config.yaml
hop_length: 160
embed_dim: 256
encoder_dropout: 0.1
text_encoder_head_dim: 64
precondition_frequency: 10
Rows from block 2 of the audio encoder of a small contrastive audio-text model, named by matrix and row number. Rows with one number belong to one neuron. Each number is 200 + 20 x the weight over its row's rms, rounded and kept within 0 to 999. All counts start at 0.
After each neuron's rows are labels from the 100 clips, of 14848, where the neuron reaches its largest size: "strongest on" is what is common among them. Only what is clearly more common there than usual is listed. The data: melodies that start on their tonic, played by one synthesised instrument. In brackets: how many of the 100.
# gate: MLP gate (encoder.blocks.2.mlp.gate.weight, 512x128), inputs 0-127
# fc1: MLP up (encoder.blocks.2.mlp.fc1.weight, 512x128), inputs 0-127
# fc2: MLP down (encoder.blocks.2.mlp.fc2.weight, 128x512, transposed), outputs 0-127

gate.187,187,228,198,225,202,180,209,187,220,186,178,176,169,207,178,176,161,249,203,199,185,192,187,178,181,198,189,164,209,185,193,236,174,210,178,204,188,225,171,215,212,204,199,183,180,204,168,183,193,211,183,222,242,217,216,179,213,194,193,195,213,230,184,237,173,200,204,220,184,215,196,209,203,195,222,211,198,186,165,176,188,165,178,210,212,211,195,192,193,188,231,196,217,229,201,204,195,193,193,210,177,236,236,245,187,235,192,185,209,190,185,212,215,198,206,199,200,179,191,202,241,207,181,171,144,235,193,198
fc1.187,159,212,205,193,213,178,241,215,214,208,186,233,202,180,194,216,216,167,210,212,173,182,218,195,237,233,197,200,201,224,188,154,222,186,218,216,238,199,221,195,192,235,206,173,225,212,223,194,183,197,201,175,176,203,206,194,149,198,230,173,232,180,193,169,198,192,191,186,222,211,186,219,195,187,174,169,176,211,233,205,161,195,213,170,189,222,172,226,226,216,209,217,192,219,172,240,201,209,241,169,208,189,202,195,218,194,213,216,183,176,177,193,189,201,179,203,211,203,208,207,179,179,192,207,181,194,190,208
fc2.187,208,195,189,193,188,212,172,209,213,159,202,185,183,140,193,180,193,162,183,187,215,220,195,207,184,187,204,198,221,201,219,201,220,212,177,171,223,215,176,237,190,218,217,219,203,194,185,184,177,233,216,201,201,247,235,222,229,204,219,242,193,249,183,195,191,212,195,201,188,182,191,190,214,185,191,195,216,172,214,198,211,166,193,223,204,199,205,179,192,193,221,229,213,204,182,193,185,202,203,213,208,193,239,218,200,185,212,144,213,211,187,185,175,203,220,131,199,190,193,225,206,195,193,237,208,197,195,203
strongest on: the note F# (89); sine tone (64); tonic: F# (33); instrument: organ-like (25)

gate.167,160,176,220,192,183,149,204,163,218,217,189,205,215,189,195,188,224,209,181,189,186,204,192,199,181,177,216,202,214,191,189,193,222,198,159,222,230,168,161,204,203,211,226,206,196,223,211,235,211,172,210,208,213,210,209,212,197,213,174,189,207,219,169,190,180,255,232,153,219,216,179,199,205,211,223,187,198,222,190,170,191,196,224,205,187,205,200,185,214,187,201,201,178,242,193,236,235,161,219,205,168,194,181,214,213,184,176,192,237,212,204,210,209,204,187,189,166,192,187,187,208,169,191,183,213,185,217,177
fc1.167,236,236,163,197,229,221,216,197,209,174,199,183,193,204,195,181,173,181,220,188,217,202,198,191,237,199,216,175,210,197,213,189,206,199,208,175,176,188,188,202,215,198,237,230,213,194,183,198,189,240,204,200,186,179,192,184,161,175,191,234,206,201,232,217,246,186,167,238,176,219,194,201,230,197,167,225,203,207,202,232,216,223,188,185,216,164,191,256,191,198,197,184,181,167,179,200,174,233,182,198,230,253,206,180,207,216,198,203,188,212,206,175,192,202,203,192,221,186,191,208,183,195,227,208,193,204,185,201
fc2.167,201,238,187,211,255,173,232,183,210,231,205,232,174,209,215,213,183,188,180,210,176,208,202,211,184,239,189,218,195,175,236,197,210,177,211,242,181,221,202,172,220,180,244,176,186,179,219,214,206,181,214,174,217,196,210,195,181,188,190,200,237,191,182,174,220,194,217,205,186,182,207,200,196,186,172,227,232,232,191,216,213,197,209,175,203,191,200,207,196,184,212,188,189,236,195,231,195,232,196,181,183,183,225,179,230,189,199,178,208,221,207,207,203,198,179,217,241,185,216,178,189,191,175,229,166,190,169,190
strongest on: the note D# (96)

gate.257,208,197,194,216,222,176,261,213,202,201,198,202,168,209,201,163,198,195,220,209,209,209,208,203,217,208,189,225,174,193,220,184,218,187,209,216,185,208,201,191,202,198,203,189,190,171,165,205,208,210,164,200,176,200,205,178,171,200,234,212,157,221,217,224,211,201,226,209,201,243,162,170,223,248,217,196,201,225,190,189,187,216,173,182,227,215,194,153,179,204,230,203,186,195,206,170,244,194,215,187,192,235,186,221,223,194,187,189,238,204,222,183,211,217,166,200,203,188,214,222,212,178,184,212,181,168,185,184
fc1.257,172,213,206,218,168,233,190,209,217,200,188,211,220,193,194,211,223,195,230,211,191,236,189,188,209,213,192,189,228,166,198,222,226,209,179,155,218,209,173,199,170,177,180,178,231,224,223,209,211,197,200,194,228,166,188,216,181,203,169,191,232,216,205,225,160,215,196,194,215,230,192,212,214,186,202,192,181,184,212,205,191,224,215,208,203,192,201,199,215,211,228,185,208,168,206,189,165,191,163,212,232,186,204,212,179,192,205,199,188,158,209,196,135,241,231,218,176,212,199,210,193,203,186,241,209,205,171,211
fc2.257,165,184,185,193,236,186,192,171,209,219,218,221,225,214,173,208,182,183,225,181,178,194,193,205,176,196,212,157,198,224,183,216,200,243,189,168,193,194,187,207,217,194,191,201,200,217,261,190,207,205,240,203,220,190,207,210,207,234,158,182,226,226,197,190,206,207,160,195,207,204,183,175,220,181,208,219,189,185,203,177,205,215,190,205,197,198,222,218,205,177,170,180,194,181,269,228,204,206,210,223,182,181,211,232,204,199,211,183,169,205,208,192,196,193,186,182,209,182,158,191,192,233,185,191,185,226,215,217
strongest on: bass guitar-like (58)

gate.260,217,202,194,182,196,177,169,174,210,206,199,203,201,206,212,216,225,186,182,197,173,195,216,199,200,216,185,229,179,155,227,166,215,178,216,200,176,207,216,168,187,190,225,201,176,196,197,198,175,197,166,195,225,177,228,186,188,197,214,211,199,210,204,246,189,194,244,189,222,158,205,212,195,130,194,169,188,221,178,167,189,219,231,207,176,192,207,236,200,216,219,180,183,229,161,196,194,203,177,189,233,195,231,205,214,208,205,170,212,212,211,190,215,199,191,205,209,223,161,172,210,177,188,220,199,202,197,200
fc1.260,212,136,186,178,206,198,198,187,215,199,188,186,195,227,173,178,220,203,198,192,194,200,217,198,196,204,196,192,173,186,186,173,178,168,221,244,209,207,161,168,187,191,204,185,186,174,199,230,225,257,236,197,209,173,175,195,182,207,194,231,193,203,212,224,209,212,229,252,225,216,210,223,212,151,218,189,196,184,210,172,212,186,196,210,207,182,176,233,216,178,204,189,214,198,162,214,219,155,152,197,194,204,208,203,211,209,178,182,205,202,184,179,191,193,192,202,207,226,207,207,195,186,186,189,211,180,203,195
fc2.260,223,180,237,241,214,220,186,203,202,205,202,193,222,194,217,184,187,198,198,216,194,233,219,182,210,227,181,205,162,222,210,198,202,183,203,230,171,192,188,212,178,192,167,176,187,233,224,195,244,199,206,225,180,214,201,200,200,186,179,231,219,186,169,227,205,181,197,208,205,174,256,211,190,170,186,208,204,185,217,238,177,171,197,176,200,213,217,188,202,198,217,209,163,186,184,209,186,215,223,177,181,186,190,186,157,186,177,177,209,236,192,212,173,227,208,203,208,168,191,187,199,194,207,170,226,186,243,197
strongest on: the note E (69); organ-like (35)

gate.487,185,242,207,216,195,247,202,183,202,188,191,172,213,212,170,197,173,177,176,190,192,254,173,185,233,191,201,219,202,203,249,161,183,219,190,179,218,201,199,191,175,205,173,180,214,209,211,254,211,187,220,175,233,203,181,230,203,173,200,221,217,218,188,205,170,208,185,199,190,172,196,178,174,205,204,227,191,221,204,198,201,188,191,194,172,183,234,203,206,197,184,208,216,185,208,195,196,166,177,195,200,195,230,173,205,159,160,170,198,190,214,194,204,190,175,198,206,209,194,223,210,204,167,199,236,201,187,218
fc1.487,199,208,201,226,202,184,202,221,203,201,193,198,196,214,206,209,215,182,213,204,202,165,201,200,190,192,197,187,222,215,186,230,222,217,197,218,206,204,198,235,221,233,170,185,175,205,195,198,198,177,178,193,195,210,221,197,212,200,221,177,200,228,220,240,203,164,185,200,197,214,200,178,192,237,249,168,210,179,175,218,172,148,175,210,243,211,154,216,171,193,191,233,184,221,211,173,186,217,203,208,177,201,219,157,206,224,194,202,214,227,220,201,201,262,177,184,176,192,220,222,194,218,178,209,227,195,199,198
fc2.487,198,212,183,214,207,231,160,210,196,210,192,185,191,211,196,193,217,197,196,201,257,164,198,195,205,186,185,177,138,197,200,221,199,218,216,157,172,197,232,212,218,199,215,196,203,198,221,183,188,205,215,182,211,187,215,169,198,198,201,191,218,190,198,198,215,168,182,214,217,207,173,169,208,218,205,215,228,251,194,201,204,212,208,202,200,222,161,176,214,174,209,218,186,180,180,239,205,201,185,218,178,240,201,219,200,194,161,224,196,213,200,168,201,181,214,215,197,193,230,168,177,238,196,225,236,180,197,172
strongest on: the note D# (100); tonic: D# (29)

gate.13,206,208,205,186,252,212,176,167,178,199,193,195,208,221,199,219,142,190,182,172,209,214,194,222,182,189,234,203,223,165,182,181,154,217,156,187,207,235,196,179,209,175,198,245,200,193,211,168,198,189,224,190,220,197,226,216,208,191,194,199,185,182,186,192,198,203,236,199,201,190,160,167,164,190,215,197,226,195,204,206,190,203,201,208,208,164,172,207,205,190,246,187,179,177,197,226,216,200,196,178,173,223,173,207,229,190,187,191,214,200,203,196,192,186,205,162,196,205,209,214,181,230,222,192,204,207,172,180
fc1.13,197,203,205,188,204,211,203,198,192,180,232,226,179,243,212,209,192,201,181,164,231,187,212,207,194,217,200,211,234,194,240,186,161,238,216,182,203,194,177,177,209,192,220,248,216,216,210,203,218,209,193,176,251,193,228,209,208,201,206,179,179,196,204,198,207,187,200,199,213,217,206,195,187,206,210,201,199,206,223,223,237,206,217,175,200,216,229,206,203,222,211,170,233,176,203,227,197,236,208,186,197,220,197,226,183,217,119,174,216,212,220,178,191,180,203,194,240,208,205,202,220,204,211,166,214,200,175,211
fc2.13,188,163,213,230,247,210,194,233,196,211,239,206,189,262,192,214,199,235,184,247,159,201,216,192,208,238,195,196,232,198,198,169,220,236,191,192,183,203,204,199,192,234,198,220,203,203,173,204,211,210,176,219,215,223,207,190,196,191,182,206,144,204,174,207,173,192,192,220,173,178,205,200,218,199,230,191,194,178,211,191,192,206,192,200,199,190,197,195,197,268,207,205,198,204,181,193,196,218,208,204,209,187,172,224,184,227,205,221,204,245,201,220,187,223,201,195,208,181,179,214,194,170,214,199,195,221,203,210
strongest on: bass guitar-like (59)

gate.361,200,178,218,209,177,237,200,199,207,201,179,206,226,222,183,190,191,170,207,200,190,202,209,181,197,167,182,177,196,182,209,254,231,191,183,194,205,198,193,178,176,201,178,187,201,188,185,200,195,167,163,208,203,226,197,198,177,170,192,186,219,193,211,211,172,190,178,211,218,187,204,209,197,215,210,228,201,206,195,201,214,268,162,220,183,205,201,202,196,211,221,189,192,179,194,207,199,215,184,180,187,194,176,186,214,217,255,229,205,201,174,196,210,161,209,167,194,167,169,197,219,223,171,215,264,200,172,214
fc1.361,185,195,209,204,177,183,211,201,208,184,216,189,218,173,219,197,204,184,213,173,198,207,224,194,248,165,205,181,213,204,246,200,173,196,174,234,172,191,209,212,221,192,188,239,219,185,190,185,192,172,228,210,209,222,162,197,190,168,187,176,221,205,201,158,191,193,210,152,212,226,199,207,204,209,178,233,217,204,195,219,230,160,210,210,227,189,204,180,203,189,197,235,198,185,207,220,214,202,188,148,180,172,230,195,251,219,218,168,208,186,204,215,191,194,197,165,194,211,190,209,192,195,218,201,216,211,169,204
fc2.361,223,217,188,215,192,186,183,219,209,191,209,226,185,175,226,181,183,197,214,207,219,197,206,155,186,184,209,215,218,228,188,213,186,157,219,224,201,191,202,204,211,167,256,201,205,177,173,204,206,162,160,196,215,189,202,193,196,205,177,183,170,227,229,189,208,188,168,187,188,176,199,171,241,213,215,172,223,163,222,166,198,195,170,234,205,220,229,201,219,213,231,190,174,206,206,203,198,193,200,199,204,188,226,208,185,190,250,169,176,185,204,188,210,197,210,229,184,200,228,192,190,219,189,192,209,176,184,169
strongest on: tonic: C (47); square lead (28)

gate.212,215,176,212,179,187,217,176,189,214,192,175,211,229,180,187,172,215,186,217,220,212,181,207,211,211,194,243,194,222,189,202,184,217,232,223,211,167,223,157,155,187,206,206,148,217,225,195,216,167,213,196,197,158,164,228,223,219,206,224,196,230,204,169,212,220,196,199,197,183,188,205,178,191,212,224,205,194,196,188,188,216,185,210,206,232,191,204,179,202,173,188,192,241,223,205,214,170,200,214,183,179,201,242,215,178,223,191,211,225,205,203,212,200,204,179,205,182,189,228,198,170,212,211,183,202,233,245,183
fc1.212,171,222,207,175,230,199,197,180,195,240,196,184,185,177,190,212,207,182,201,208,186,213,208,232,219,220,171,189,221,165,218,179,174,198,210,208,192,201,147,163,196,204,201,189,172,228,179,197,191,222,193,201,184,204,216,192,230,226,200,218,198,206,194,240,191,240,156,206,209,170,194,193,203,189,207,193,182,192,204,189,221,210,215,192,213,211,207,167,164,183,219,167,205,219,181,212,151,230,178,167,197,191,204,241,179,162,202,178,165,195,207,201,221,192,199,205,213,203,216,209,161,206,211,186,203,176,237,188
fc2.212,217,167,176,186,196,204,193,190,209,208,194,181,212,182,163,186,219,195,190,205,224,206,214,190,192,174,214,200,191,227,200,200,204,206,201,183,209,203,253,204,231,191,214,208,203,224,223,204,227,200,206,240,209,205,176,193,169,200,250,188,189,208,182,174,211,205,219,174,223,221,219,264,232,219,211,222,214,198,175,174,243,203,229,207,211,182,202,225,196,198,198,198,205,186,165,185,218,198,185,198,200,187,181,189,172,205,150,208,193,171,204,216,188,190,207,178,204,202,223,168,173,191,191,168,189,227,146,220
strongest on: the note F# (85)

gate.323,201,211,239,216,218,185,212,173,205,223,198,208,169,184,211,206,165,206,157,211,201,249,199,247,187,195,166,228,197,193,200,165,180,183,220,178,225,211,232,203,234,190,194,197,203,167,192,166,175,192,204,195,222,211,185,246,201,191,176,184,211,191,207,206,192,198,186,206,216,181,196,233,197,177,190,193,213,173,227,188,206,164,200,178,186,188,198,208,186,188,198,207,210,230,220,156,183,205,213,224,217,205,180,217,188,214,199,193,230,154,162,203,226,222,202,202,214,190,171,194,210,205,189,233,207,166,181,193
fc1.323,221,213,213,201,200,211,221,194,222,196,184,222,177,201,208,232,213,235,214,192,192,162,170,199,229,196,184,214,199,183,180,178,225,210,209,212,210,212,211,207,199,186,207,198,185,188,216,212,204,215,202,210,169,206,211,205,208,231,201,204,228,236,207,206,188,219,233,156,211,209,195,178,230,206,211,170,204,203,158,201,189,154,179,239,189,214,203,203,190,220,232,170,173,232,209,224,204,161,227,211,156,223,195,200,258,188,204,148,204,177,220,186,233,211,195,194,203,178,218,232,205,210,188,203,186,213,204,195
fc2.323,192,167,207,210,196,182,206,217,191,191,179,168,147,198,183,215,216,194,172,177,206,200,217,210,191,227,185,210,202,222,193,222,200,195,189,218,167,220,226,216,203,178,247,223,189,156,198,204,207,192,221,211,151,158,225,196,199,190,199,216,227,188,180,234,211,193,213,180,183,205,216,183,197,191,170,166,190,222,162,180,208,213,163,218,217,191,212,154,218,214,217,200,239,177,193,193,212,165,203,198,216,191,254,215,191,227,203,179,209,202,193,202,207,205,213,175,218,213,215,232,203,203,173,189,189,202,207,216
strongest on: the note E (100); square lead (48); clarinet-like (47)

gate.404,153,173,218,225,225,187,196,211,207,181,184,192,209,188,210,189,174,206,203,159,185,223,193,205,195,213,206,155,211,190,213,194,171,218,198,203,196,208,207,186,198,223,223,246,190,164,220,165,191,186,166,213,223,174,168,188,203,209,210,176,160,214,196,199,207,205,218,208,201,178,177,213,184,221,190,161,206,227,242,195,191,229,222,221,160,216,226,200,222,215,185,171,209,197,183,163,202,180,199,171,220,196,199,217,226,197,148,222,223,216,187,200,218,200,209,181,194,224,184,168,204,184,216,205,194,196,175,192
fc1.404,189,191,212,208,194,192,175,162,188,215,194,182,206,167,225,189,187,196,201,202,178,202,192,200,201,172,218,176,174,182,209,204,178,162,200,230,181,197,195,209,212,195,210,175,187,208,203,211,199,203,176,230,165,202,191,205,212,237,228,180,199,204,226,179,164,189,208,188,189,172,183,219,209,163,227,182,205,181,182,196,231,204,204,217,196,190,185,193,190,216,189,181,175,209,202,208,175,200,185,200,237,196,196,181,200,196,284,170,205,198,218,191,217,163,199,262,250,230,206,197,204,190,198,215,218,223,197,179
fc2.404,199,208,188,206,191,214,204,194,181,180,156,213,180,211,220,175,180,205,166,192,183,165,177,203,229,186,223,227,216,189,222,222,176,162,191,211,216,205,208,218,225,201,214,213,198,131,218,203,202,213,216,157,197,155,195,208,213,215,193,184,222,192,182,202,207,166,191,199,231,198,194,150,175,215,208,178,209,215,184,224,182,216,182,211,202,188,186,226,201,202,185,198,207,194,172,198,166,218,188,199,173,200,200,205,179,167,217,208,226,213,199,208,230,185,173,187,164,173,205,192,187,229,226,191,155,198,194,209
strongest on: bass guitar-like (77); tonic: C (29)

gate.459,190,183,184,202,205,215,212,234,208,192,219,235,202,178,163,192,171,183,227,196,229,196,188,262,213,208,218,194,206,225,201,210,207,171,186,261,228,200,201,196,209,223,195,210,206,188,183,226,228,184,193,200,212,204,211,207,228,217,173,206,187,203,238,193,177,227,182,207,207,203,210,188,186,149,189,202,203,197,177,176,181,208,230,187,191,193,195,202,223,203,168,209,193,173,175,201,216,201,192,192,191,182,219,226,194,196,148,223,230,190,207,209,214,232,212,184,211,200,177,207,178,193,202,220,205,205,212,133
fc1.459,208,226,194,216,186,204,235,239,168,185,224,167,198,190,189,210,190,193,169,237,209,195,199,250,167,216,221,182,201,236,195,218,219,221,192,191,224,205,190,212,180,176,172,199,197,195,195,166,249,208,203,184,214,189,216,208,180,188,206,173,184,192,209,206,182,196,175,207,200,193,224,167,196,148,198,199,200,173,210,193,184,192,194,210,219,218,206,199,215,204,193,199,232,209,181,156,175,177,173,229,186,225,187,178,185,179,203,212,175,184,171,185,211,172,204,205,236,178,182,178,168,207,215,228,196,200,213,164
fc2.459,204,218,223,208,202,230,221,245,167,200,233,195,236,197,200,223,202,182,199,218,224,241,200,227,208,167,200,205,215,220,194,220,186,220,192,217,202,206,194,192,206,167,234,187,201,210,169,172,260,167,155,189,217,202,205,213,181,208,178,176,237,241,191,230,205,202,206,204,193,183,194,256,221,202,185,206,192,170,192,190,183,186,203,210,217,200,212,168,208,206,212,191,214,221,213,208,170,200,162,206,220,197,227,223,201,206,202,183,220,205,228,186,215,209,182,196,235,201,198,200,183,185,225,199,215,188,222,218
strongest on: the note E (69)

gate.283,157,204,219,214,190,199,209,177,187,193,222,218,210,198,186,228,214,190,206,202,194,243,186,201,192,234,217,245,213,195,203,163,207,179,182,205,175,216,187,240,179,216,228,209,185,192,176,257,196,215,209,192,194,185,206,196,167,197,233,216,239,215,169,218,194,186,180,205,184,183,223,179,173,206,180,210,209,226,173,205,214,207,212,185,246,201,225,212,240,195,193,190,177,188,222,218,206,159,194,203,233,216,207,177,221,201,192,175,210,189,217,157,237,193,219,205,213,191,203,186,196,187,211,183,211,222,193,224
fc1.283,158,189,205,201,190,174,206,195,202,222,194,224,207,200,191,200,202,200,208,193,197,182,180,192,209,186,226,190,188,192,180,198,211,217,192,195,247,170,205,198,201,175,184,216,182,202,202,154,197,235,180,216,212,186,222,195,197,230,203,185,177,195,202,182,169,202,196,213,212,160,180,181,218,200,199,180,213,184,198,187,187,179,207,250,215,198,120,205,171,176,207,218,224,207,207,210,221,199,235,205,158,200,154,208,202,223,193,161,164,179,229,181,205,222,220,183,191,199,199,185,169,188,228,213,196,204,171,206
fc2.283,225,194,228,214,170,206,200,220,201,231,200,216,218,222,234,213,211,149,189,196,203,211,207,217,230,209,179,210,200,221,195,181,186,216,187,193,219,207,186,203,173,208,234,208,184,208,209,189,161,223,183,198,199,223,193,198,187,193,184,179,221,242,186,191,202,233,200,212,208,200,181,200,181,168,214,212,169,202,200,210,234,173,221,209,192,223,136,198,202,209,209,209,164,196,170,188,229,237,186,228,178,235,181,224,179,205,194,200,193,196,230,206,220,207,225,203,230,196,183,174,187,217,164,154,198,218,187,210
strongest on: the note D# (100); clarinet-like (39); square lead (33)

gate.402,202,154,151,180,173,242,196,188,180,181,204,190,149,193,190,170,193,220,193,201,229,172,207,235,199,233,198,249,222,216,195,214,183,197,196,200,211,192,198,195,190,187,200,231,224,199,205,190,181,216,168,203,221,175,221,222,205,173,185,187,213,168,229,217,178,220,196,191,188,186,176,203,195,185,192,216,201,188,197,229,221,182,199,211,212,193,198,240,175,186,236,195,199,176,200,194,213,158,184,214,197,206,181,235,149,204,219,169,194,193,187,224,218,188,206,222,200,207,211,217,170,223,193,211,225,191,188,206
fc1.402,203,198,193,190,174,185,204,183,194,190,218,202,188,197,184,185,196,167,203,204,230,197,221,210,208,231,200,164,193,227,230,265,208,215,185,206,172,184,193,183,254,223,183,215,213,201,183,197,161,196,172,208,253,189,206,207,216,212,168,175,228,226,210,198,195,203,206,173,147,186,196,217,201,215,196,217,177,189,207,200,220,208,187,169,219,180,179,196,192,173,201,193,211,192,229,190,206,200,184,174,203,179,214,190,183,188,186,199,154,220,186,180,195,215,215,205,161,247,173,182,208,185,196,166,194,197,213,212
fc2.402,258,173,199,202,218,190,212,184,177,198,235,205,205,202,233,196,223,172,197,189,180,199,210,192,202,175,224,205,198,217,208,209,195,182,197,210,185,173,187,209,235,189,204,168,205,229,208,216,194,241,188,239,181,171,190,227,224,227,203,204,193,177,211,190,191,190,219,156,223,200,158,159,256,225,216,202,166,193,187,189,187,213,186,197,208,195,166,204,186,236,228,200,207,174,203,214,216,194,187,198,187,184,216,198,200,208,205,173,191,234,192,201,175,229,214,213,191,214,241,186,166,201,204,165,200,202,188,186
strongest on: tonic: C (33); tonic: G# (32); organ-like (30)

gate.54,188,198,249,205,234,179,224,185,201,241,197,217,209,177,183,187,171,156,190,223,211,236,206,195,191,192,213,228,201,209,188,173,206,185,178,149,220,201,203,199,210,216,208,180,197,191,190,224,196,238,186,204,205,211,200,213,186,183,215,178,199,191,193,193,207,195,170,223,202,188,193,220,222,220,160,221,139,215,231,206,190,193,207,185,218,179,183,201,195,187,180,193,200,210,171,207,214,202,182,195,228,207,141,182,201,165,184,202,212,180,193,159,202,211,198,208,214,223,200,150,182,175,187,214,195,191,212,223
fc1.54,221,170,183,213,170,216,182,209,200,159,182,200,186,203,213,176,208,204,211,192,204,158,224,156,187,196,218,190,192,204,217,199,200,231,221,213,136,184,175,211,200,196,214,235,181,236,178,181,208,209,201,172,193,166,199,172,220,227,202,179,195,192,185,202,212,199,221,200,199,223,206,191,169,211,213,226,203,193,152,226,206,189,233,221,236,214,182,195,219,199,207,182,210,174,173,191,189,172,218,226,163,221,221,210,216,199,164,217,216,183,172,209,188,189,217,201,192,209,225,238,192,176,198,192,182,197,187,217
fc2.54,216,187,182,217,186,224,180,226,178,170,205,210,218,206,183,192,220,197,200,187,205,210,181,203,199,238,182,219,156,226,204,224,195,231,208,181,192,230,182,195,197,174,215,183,195,167,218,212,188,189,223,190,184,171,234,148,198,209,228,192,184,213,208,199,190,184,200,226,189,174,195,213,164,191,220,192,182,194,198,202,202,219,205,219,195,222,235,203,237,214,218,202,168,170,218,227,169,145,196,197,193,200,219,241,172,220,187,160,194,208,204,196,192,191,177,208,209,221,223,236,182,199,171,209,192,202,183,236
strongest on: the note E (100); clarinet-like (34); tonic: E (30)

gate.437,188,171,211,203,218,212,208,225,195,218,195,199,193,199,230,165,199,216,202,208,178,184,175,193,185,191,210,149,183,186,189,194,216,186,171,195,199,170,194,190,192,186,193,201,244,208,181,187,189,190,215,177,184,211,202,214,207,200,190,207,168,219,182,189,195,197,197,204,196,182,225,242,216,242,178,237,233,159,155,217,209,168,208,203,232,221,215,151,194,209,207,170,165,223,205,179,208,219,157,185,181,192,163,215,190,223,207,206,236,195,227,175,208,192,184,197,197,171,226,182,235,216,201,199,215,207,200,204
fc1.437,209,154,212,191,200,198,197,213,181,173,173,188,177,188,236,156,209,183,183,192,189,224,205,232,182,218,220,189,167,196,188,209,217,218,192,207,156,221,181,205,205,202,183,224,189,210,202,176,183,173,201,178,203,206,173,191,247,241,208,191,188,209,167,213,193,179,221,200,195,221,215,237,217,171,204,245,242,222,188,213,212,183,202,206,205,203,200,209,186,166,160,202,215,180,197,190,176,223,206,226,175,169,205,177,198,218,205,211,241,192,208,204,206,199,199,248,191,184,215,190,223,207,198,186,184,229,225,208
fc2.437,206,204,170,165,210,186,221,193,203,234,197,175,200,233,223,201,220,232,156,197,192,202,191,190,245,208,210,191,186,173,187,212,198,212,209,176,168,209,230,153,179,209,183,198,205,235,204,210,199,174,181,182,213,180,185,174,194,209,171,176,239,196,224,230,184,154,220,200,207,210,222,196,209,209,212,211,199,214,184,213,207,202,204,200,187,186,197,194,183,218,218,212,180,171,195,183,190,200,221,203,203,221,192,180,257,224,196,214,213,190,226,191,176,150,195,193,203,188,181,219,248,231,217,187,176,224,201,197
strongest on: the note F# (100); the note C# (65); tonic: F# (45)

gate.29,202,162,170,203,203,214,186,208,225,239,211,210,190,194,217,205,206,212,209,190,181,191,170,234,192,208,200,221,197,187,181,217,193,200,217,197,186,197,189,222,188,214,237,209,197,213,195,192,214,227,180,254,194,184,196,238,192,173,207,182,214,192,199,194,191,178,185,213,205,228,170,218,186,194,211,184,184,174,144,221,248,183,181,233,195,204,181,238,158,205,234,179,177,220,216,193,183,177,224,216,186,181,200,220,169,242,188,197,209,195,174,204,233,184,181,179,204,205,216,180,207,212,196,212,221,226,188,168
fc1.29,183,211,222,174,218,196,185,210,231,178,182,208,225,208,168,196,212,172,216,222,165,198,208,227,189,183,186,218,178,205,209,221,199,214,240,201,178,213,187,193,230,222,226,201,195,211,231,166,216,201,207,236,180,205,187,188,228,215,188,203,231,232,182,198,236,183,223,229,211,183,206,188,195,194,222,200,210,228,207,219,201,201,162,172,216,229,217,221,208,266,197,216,216,204,202,205,181,203,206,212,199,201,223,226,206,177,191,187,187,233,191,202,174,186,226,234,181,219,151,198,174,182,217,191,220,211,193,170
fc2.29,222,232,203,234,196,172,220,196,207,209,190,163,199,211,203,138,206,209,206,203,204,209,183,233,209,198,178,251,210,213,212,182,205,210,198,239,186,210,206,183,206,233,229,211,199,198,231,176,208,211,192,209,182,203,210,183,196,211,194,210,200,195,172,199,199,202,153,198,219,209,143,189,236,179,215,172,181,203,198,183,210,228,225,202,209,244,206,178,214,173,215,171,192,237,171,207,189,187,211,195,176,186,208,213,216,182,196,176,212,206,195,216,160,201,185,187,205,204,179,209,147,191,227,183,206,188,223,189
strongest on: the note F# (99); marimba-like (45); tonic: F# (40)

gate.120,187,182,167,213,175,180,200,130,168,196,185,192,143,220,170,213,204,195,173,171,209,212,200,216,160,177,223,197,197,232,237,247,216,189,228,234,166,189,181,193,215,201,166,209,189,195,206,195,216,259,202,200,182,204,194,217,197,192,183,208,212,215,195,184,199,211,182,234,195,219,209,201,199,229,184,204,191,187,193,229,209,199,197,223,201,174,208,227,167,181,211,178,198,177,206,214,175,189,209,208,185,195,191,209,199,196,210,239,188,211,206,196,195,196,193,198,204,200,248,180,188,200,187,177,178,197,209,218
fc1.120,221,221,233,186,177,208,197,188,234,209,208,209,221,196,240,194,216,198,208,189,212,182,195,184,232,206,230,200,184,191,213,184,188,216,173,184,190,190,187,203,171,195,217,229,194,225,203,227,218,115,193,187,193,178,189,195,203,217,187,213,191,163,216,199,167,213,189,125,206,193,204,197,191,229,228,240,203,228,186,174,186,210,205,189,185,191,218,211,221,199,184,209,174,220,207,213,217,214,239,190,193,190,171,199,187,206,189,221,193,199,195,194,221,204,191,186,209,168,174,205,177,213,215,235,211,204,228,209
fc2.120,209,198,199,213,224,224,192,208,191,210,201,195,194,210,191,208,212,198,188,232,194,220,204,203,186,198,199,204,239,164,224,185,189,211,198,183,212,206,151,203,199,195,197,165,229,204,176,215,211,192,181,230,159,215,216,208,163,193,214,187,193,212,203,242,225,213,183,227,205,193,223,211,209,221,179,178,196,241,220,196,181,186,239,190,230,201,207,224,194,213,212,210,185,199,163,204,180,226,186,163,203,189,213,190,199,172,194,135,213,192,212,221,168,215,201,165,207,162,218,169,175,178,168,194,201,205,189,242
strongest on: the note F# (85); the note B (69); the note C# (65)